Weights of a small multi-label image tagger.
Data: trained on simulated telescope pictures of galaxies, 5.5 epochs.
Rows from block 14, named by matrix and row number. Each number is 500 + 25 x the weight over its row's rms, rounded and kept within 0 to 999. All counts start at 0. Numbers have three digits each. After the name is the row's rms in percent of the matrix's.
# convs1: 3x3 conv (model.blocks.14.convs.1.weight, 256x256x3x3), inputs 138-143, a 3x3 kernel for each
convs1.187 090:483539515506509497531515479482514525524541492534513480508492474499522491488501487509499487519471485514448527508468512461494537525496514498502500551449498532479508
convs1.188 093:484486519494464491487522472503448473516537516486492481486484490510508486492494491460470476475514525494481516498459487472514477480447514494525514516505540464511485
convs1.189 094:496511482503523496471495476459495482472524548448518514454528483486510510494505475534485497467514516451514480519503508532482492514471518497499459483481497535477496
convs1.190 104:496511509483501519521477541517538459504551486475509495503501502471489512506493482463508504508480503494463496505523507500494466479516496478499496559528466492511457
convs1.191 108:509509493509468479546477490483479521495503534493519526492480499486502489513523511483497502486551512495440485495500500494517499501522499472501504511461503501570549
convs1.192 101:534489495489484462473433458511487506491511457516484495474483505480529509465489493511526484497496497517458480504516470476502456531469516502452516520523525505496488
convs1.193 112:492520500496496521498517496500486511493507506495474475477481474491568513478529526472479503506469518504482495527506479487535516514496465508514501495541572465486470
convs1.194 096:489474492470505515473490511512487555512467542510501549500498510477455476501494523502527521496510494476478519511494556490450528537486490510481522479453521464525486
convs1.195 107:492467497505497533489525493506478485501476491500510531484511503502561536512496499474492470469461499503449460506443468491546476484497478530550519539494523506524485
convs1.196 096:496516516490502489476521492494535494492545521516490490477520508513589512484514518568537546479484510460465481511520517526522487517488543493491492487498469473514510
convs1.197 101:486487481477486469528485543500448517482473471460485514466476514468497513491446520480504515478536479471526460510481477526488508472523527508509502528462515488521486
convs1.198 092:495466514498474458491486455489531487446497519457512511476495485487513525517482472563489514543531506524512494507524498495515476487476476521488488511469506502476506
convs1.199 097:517510525521518502527496485497541521500517524512525516468500506492530511499524509500451494482479505488486484511481480509479470496515494551523450509482506432497513
convs1.200 103:508493497481508518510481519487504494514519542491524463505468494540546491479524521464474510496511462469527455485493510532526529455511474468479490511464533533514530
convs1.201 089:527488476487512489482499496482477471493523465442516497521483526472521498486474513465574481460524499500485559503510494487518492547461451524544542487470520538503518
convs1.202 089:517515479517510508496505505513518479490530500471514462511517464474515530512518500509453504447456498451520475481523516520494506520507509490481499457495487519507514
convs1.203 108:526508495530492468468509478511520525534446504503508529517484500531462496525502516488525551494506521503518477521518492494489513492500517505500472503509462469477520
convs1.204 107:468467486485501511471513494474514462519490526504522481494484534484482530503502497484541487516555493509455502458478505489478467491509501531492452508539506487527511
convs1.205 093:489474497507500527496505507500491522477528493530475496506500488517498484482479479541481515493468531568484554517491477493523511548540499508484479481487519469477490
convs1.206 094:509518494493493491507463506506492464490473459479502508487519477500491521549517515500475480519455461476442533519466516481466521534492457539504496500551496485492482
convs1.207 091:503483457495488526503454524527531484519509498535502468525514522493495475511499498471454545499548521490500495507503527482512526512499501514538521540477459525471500
convs1.208 094:507481552486472523499519504537527472504489460533463486503473483514460502539503495516557484522482481492527502490460508482510515511492483519535526550504546530510586
convs1.209 110:507489482500521496482500495508509482500477506506476488499526519484520515501494509496539508518482492463464465486484499511483471489471549480497461454460523498466482
convs1.210 098:503534510508516468456495497522534505510527519529538519513483497514558468497507468482492457428464491487513486494490523493452507517519510511456545507491464493529523
convs1.211 107:484499500504480480514504476520476501518465447482493510497525527513464491514478468518491488494477494439479463537499481499496496507496487490433474495524460474479478
convs1.212 100:495517489497535492497510486447528485482542503493517484477498486506527496491527496508501455497486522504532484516499517541501455514483530519502487477514509502520478
convs1.213 093:488462493520469508504508488521511521510509501501535557482517479527493461477488497487482488451564502485450487501509466484533505512502547477484519514542502491502497
convs1.214 092:473528497544518475519530490502542496494512473524486515485522480475533456452547511504463528528527492503474539516480484471517536440492492527474482508515482503467490
convs1.215 098:467488503512488481469530484480505520514523510506475515509509489466551509520517503510482548494481536495465478498481502463511477497470502471485459520518522544510481
convs1.216 097:491487521497505512496496514450523503492558500507489505513493468506512480499475508491530436483535434502480495507512464500486514480536509494502468493469459514514484
convs1.217 100:502485475513468455482482508493513540501482503496514521534483496538491492517515508488519493497487494485479502495535503514514530510499528517503470467496487488530539
convs1.218 100:493489529468495525513505491472497495507521511554497526462493503522527488528467508464435495491469553523519441522539536534504494515539490519510477499466493519542559
convs1.219 101:489509515510525528512481494491490495528527513481503485492493500488518500497518522487499480495544504543451503524457559508529538502509488480482473512489482459547448
convs1.220 111:505484489508486490508484505478542514500502456511488455515482467506493512509507475495471531509489504517488481501472501505472508502482475499489526487478489495522526
convs1.221 103:496485527530521528506494533493456512511513524462492510544514536487500498507524499490512470509507470553521529490471472497517499482494464523487506468446509513514542
convs1.222 094:502476495468486516462486499507477539531451523502476471510483519511486494453452487513546519526508530575502535527489537499508506526485523511524529490528554562544519
convs1.223 111:498466514509473476529505499543494504493470479501496520474497481509471490488548503464478483514487488506503485462498473500523476508511490523474448493521531494509509
convs1.224 102:514519485501463510478512498488510495523484503477523509491510507503460499505497510472488491431515484446497518549551523532484531571543555539493502511487528503542518
convs1.225 090:460469530557531524510476490518515504494489479526477508527460538502424521461498493462477532561479519481503487510509518507500500503453474572525472461483462495498507
convs1.226 092:514492496498499496489473467503501528505483523475504508467496506506510516487501493481485515489519533489483527542494508488477476507522475475495476494491545548542474
convs1.227 103:509482492496517538491520500526496474511505464539508480533465499521466504514503476477449471514534495473553474521531531450483516511527505507508496558531506491479557
convs1.228 094:483514490494555490499520508483515493514515492453490499499470492495506500517517483492493528514490475484487532488499496462501508494501524486487503482485483501459540
convs1.229 103:528474514469467511493486473509513513500481483493480507502496508489531515494514507500529497512480470492508496510489480503525531511475456527535484489535541491460486
convs1.230 102:523523530475471504526519502449485463509525530463512519502506475508504501519513528518504544516514490580538513467484486520496503402475481483513488481490486471498482
convs1.231 110:521487502503482495506505493464525500520554474459488496551473498511493457491483494528471513488518476550514439505483476503549475462520503552514509521490523491469490
convs1.232 096:493524489520507506501517537468521511473492503544504510486479484501559496498540498491540516496500506521476513477519500456517476526538508551564481456436502523480518
convs1.233 097:537508517497497510486501528508482494517454454480498500520503500509500505520483466482554521518503510529511536486504492493479490494458486460490498507499520508496485
convs1.234 093:485485512494485512539506499480453474541506498483508485497488506499514508531509460498476559501487512506500520491512497507505501497515519478490486498524464437498499
convs1.235 102:464500472452508491474537486513449472510494471480467533485447472501474498490528486508469480469446487503505509449497490447505501530504487525501517526550499522507443